A small image diffusion model, trained from scratch: batches of 128, 195000 training examples.
Rows from block 11 of a small image diffusion model, named by matrix and row number. Rows with one number belong to one channel. Each number is 500 + 50 x the weight over its row's rms, rounded and kept within 0 to 999. All counts start at 0. Numbers have three digits each. After the name is the row's rms in percent of the matrix's.
After each channel's rows are labels from the 100 images, of 14976 (inputs lightly noised), where the channel reaches its highest value: "top examples" is what is common among them; "lies over" is the class under the peak. Only what is clearly more common there than usual is listed. The data: made-up ball-and-stick molecule models.
# convs0: first 3x3 conv (model.decb.0.1.convs.0.weight, 192x192x3x3, each kernel summed), inputs 64-95
# convs1: second 3x3 conv (model.decb.0.1.convs.1.weight, 192x192x3x3, transposed, each kernel summed), outputs 64-95

convs0.146 105:537528523459541500433395540569522451468471490461517439491600573485583525432513496477608433526582
convs1.146 079:496448532518494415551520485472468554523468447510577427579455538585535442525557560612504394446511
top examples: purple ball
lies over: purple ball

convs0.168 095:560484457497589498475479566455470429430551593408475542530565463599464457590544525571486506516505
convs1.168 076:492571463524381412598478463514553495513498492493591488542482555456514522505412482460448468524485
top examples: space-filling; branched
lies over: grey ball

convs0.184 085:399470442473623434521531556483410564446541539442430508467502489528426585498486433594464526589534
convs1.184 069:605533437556459451454474507538467496482547508495498522502477477363563453588433519600521507543489
top examples: space-filling
lies over: green ball; yellow ball

convs0.156 151:502438536501540614509456494487553452434522524503510473563508446457413448543522472513474488489386
convs1.156 132:524466417483505397542512486511502509493475467457544533591411445512486481517445464455524433567511
top examples: space-filling; purple ball
lies over: purple ball

convs0.85 103:522485480485482547459540455473502409403453465397516497455567625487435544488441516453421457540493
convs1.85 082:434440545539458520446479484546421519557530451505530423482447455517540497509463500508579425515539
top examples: space-filling; balls: twelve
lies over: orange ball

convs0.6 148:466521614438453478498475500437486453452550577382452540450542509439502467576532475493487468521473
convs1.6 152:471505511458558516553545463556511378450499531569521433511542550529566520487497477463402562505631
top examples: small balls on sticks; balls: four
lies over: stick

convs0.154 126:438523497437488524477486433442503535491505494493390483522460525429483574538508461459486492516509
convs1.154 160:483473538467508520475523564490472529480497514439431524461542505643446419475583495534465524460510
top examples: space-filling; purple ball
lies over: purple ball

convs0.75 073:549513541521523502434410532525488515612431454489472513431474606495394465461400509538416415504470
convs1.75 063:428429452437484497628591459457489616419503480467526474514588511572569423518543488535557502470480
top examples: balls: twelve
lies over: white ball

convs0.14 117:392510487515418519553485538551552483399490574528560533464493506504547478466496499482494531565477
convs1.14 152:631476539537640388474486431544469473484533524532521541532498447489556480449505535644426523499569
top examples: space-filling; balls: three; balls: four
lies over: purple ball

convs0.21 103:516465410510522392565453498602452561450513428529470574534520535543578601508443456558499448542449
convs1.21 076:382477525510447614447562475461553504507444470488595493588501448459541550517608454529520538449556
top examples: space-filling; balls: three; balls: four
lies over: purple ball

convs0.125 109:507501606515485570549549537479534505472523503520576480620509488484459479532503501494468510566568
convs1.125 213:549483444441549553514512570478523498487529421514397508473586444513560511458461547461497524493449
top examples: space-filling
lies over: grey ball

convs0.37 094:369499546496537503583500546564508519524551524582493524531485523574505468484461546562550576409479
convs1.37 057:512543432491561533458454410542389499474492488519456472522442589432429474567457563522385462614518
top examples: balls: twelve; balls: eleven
lies over: grey ball

convs0.38 102:451497494529478483499523523481551480571494536560589457455472456451482474470470527401480528470528
convs1.38 087:554491536553523569486560505437466457496514522512533531546522594437510484607494458531474415565442
top examples: space-filling
lies over: purple ball; orange ball

convs0.175 079:529564392517562550519469605480497474433409467498507554571546527528471502536450481462530581537417
convs1.175 073:482537552558435518467460488455439479573414446573556461502492627425549461458519460496457441430539
top examples: space-filling; purple ball
lies over: purple ball

convs0.181 076:562539431545524593482485640430398522412555419399501512486520445527443520516531527487576551501476
convs1.181 056:426442476558491452497583419485631560443416424549504529405487487509561496509457550440461457526534
top examples: space-filling; purple ball
lies over: purple ball

convs0.177 096:540466500549529534399528479530512505537597524480513502527552510560507486533499552492443475547493
convs1.177 090:528629486543461511440433451491494514486450534497546538475464503397551556545447505580501514550516
top examples: space-filling
lies over: grey ball

convs0.18 081:543514466472500446489410559438454486499521637486475533609530441538476553437532532514565488566530
convs1.18 065:465466521517445572547525451508542496565489466504496561476496493484550632560479533601552499543466
top examples: space-filling; branched
lies over: grey ball

convs0.185 083:557491480540560527513533516478446410567469542473544548450563509480523433596493570492508427509522
convs1.185 075:448503538490479403510525605491611581480499476495518460466429450492528550379411517550482469511522
top examples: branched; purple ball; balls: eleven
lies over: purple ball

convs0.153 086:492414525477576540508499551504441494472482404539511560504470505527555370497500574457533556397474
convs1.153 053:558482424500502472475588499472558468588594433518493424462552483442363445535545451500490475608419
top examples: space-filling
lies over: grey ball

convs0.96 202:416433466483547520491577501502502519554508516421518448488438544533429454472507456493464514423533
convs1.96 176:415448539497556470556449436468492472437409559477465467440355468472439549417455437419533481515421
top examples: space-filling; purple ball; balls: six
lies over: purple ball; yellow ball

convs0.135 111:544505525570491526546542497466536494387524478401637400531495492565502558526480518501460455441523
convs1.135 108:530574475431465482457436464436525451500532547446384505486444609523491520507540560461536546455531
top examples: space-filling; purple ball; balls: three
lies over: purple ball; yellow ball

convs0.112 133:506536515425554361475458404555414546447482484531454432563453582512590527464447456432500474474517
convs1.112 118:525571531548495431529512491463511451557592436502524575559432505507486493550484492435571439500498
top examples: purple ball; space-filling
lies over: purple ball

convs0.54 079:558444554467447451430488547466452512467501532490503438506470597451462562463512579559457444472457
convs1.54 067:429471490560472590492415440597482479505490483594424464513527451535518499574469564367490529447472
top examples: branched; purple ball; balls: twelve
lies over: purple ball

convs0.47 117:423582493572460557584503579427505625480443449498604513510379510560483398445573566465591548473512
convs1.47 095:544475525545571608504559567466493527518498594552578495450510526464469429539523494535510494576442
top examples: space-filling; balls: six
lies over: white ball

convs0.25 087:504465511538392546450472528480569404500497425525480516442547555492475425537471541493442518546442
convs1.25 065:433563442488521522589550436471411497427445437566518474480432489400516521513555641462498469537517
top examples: small balls on sticks
lies over: stick

convs0.19 111:557478440506528458529440483609547521515432571635557565513496458593617513537494527472503451487491
convs1.19 101:543541532515446573580531541510530518508435536529514426453423585536530477498562467514534405482447
top examples: space-filling; purple ball
lies over: purple ball

convs0.131 122:553480503557531554564543497458435491452599405446465425549517473455504467506483454402404452517525
convs1.131 138:553588604412471405576472479455529470464489518474549536483483462545476392563585557498547489496482
top examples: space-filling; branched; balls: twelve
lies over: grey ball; yellow ball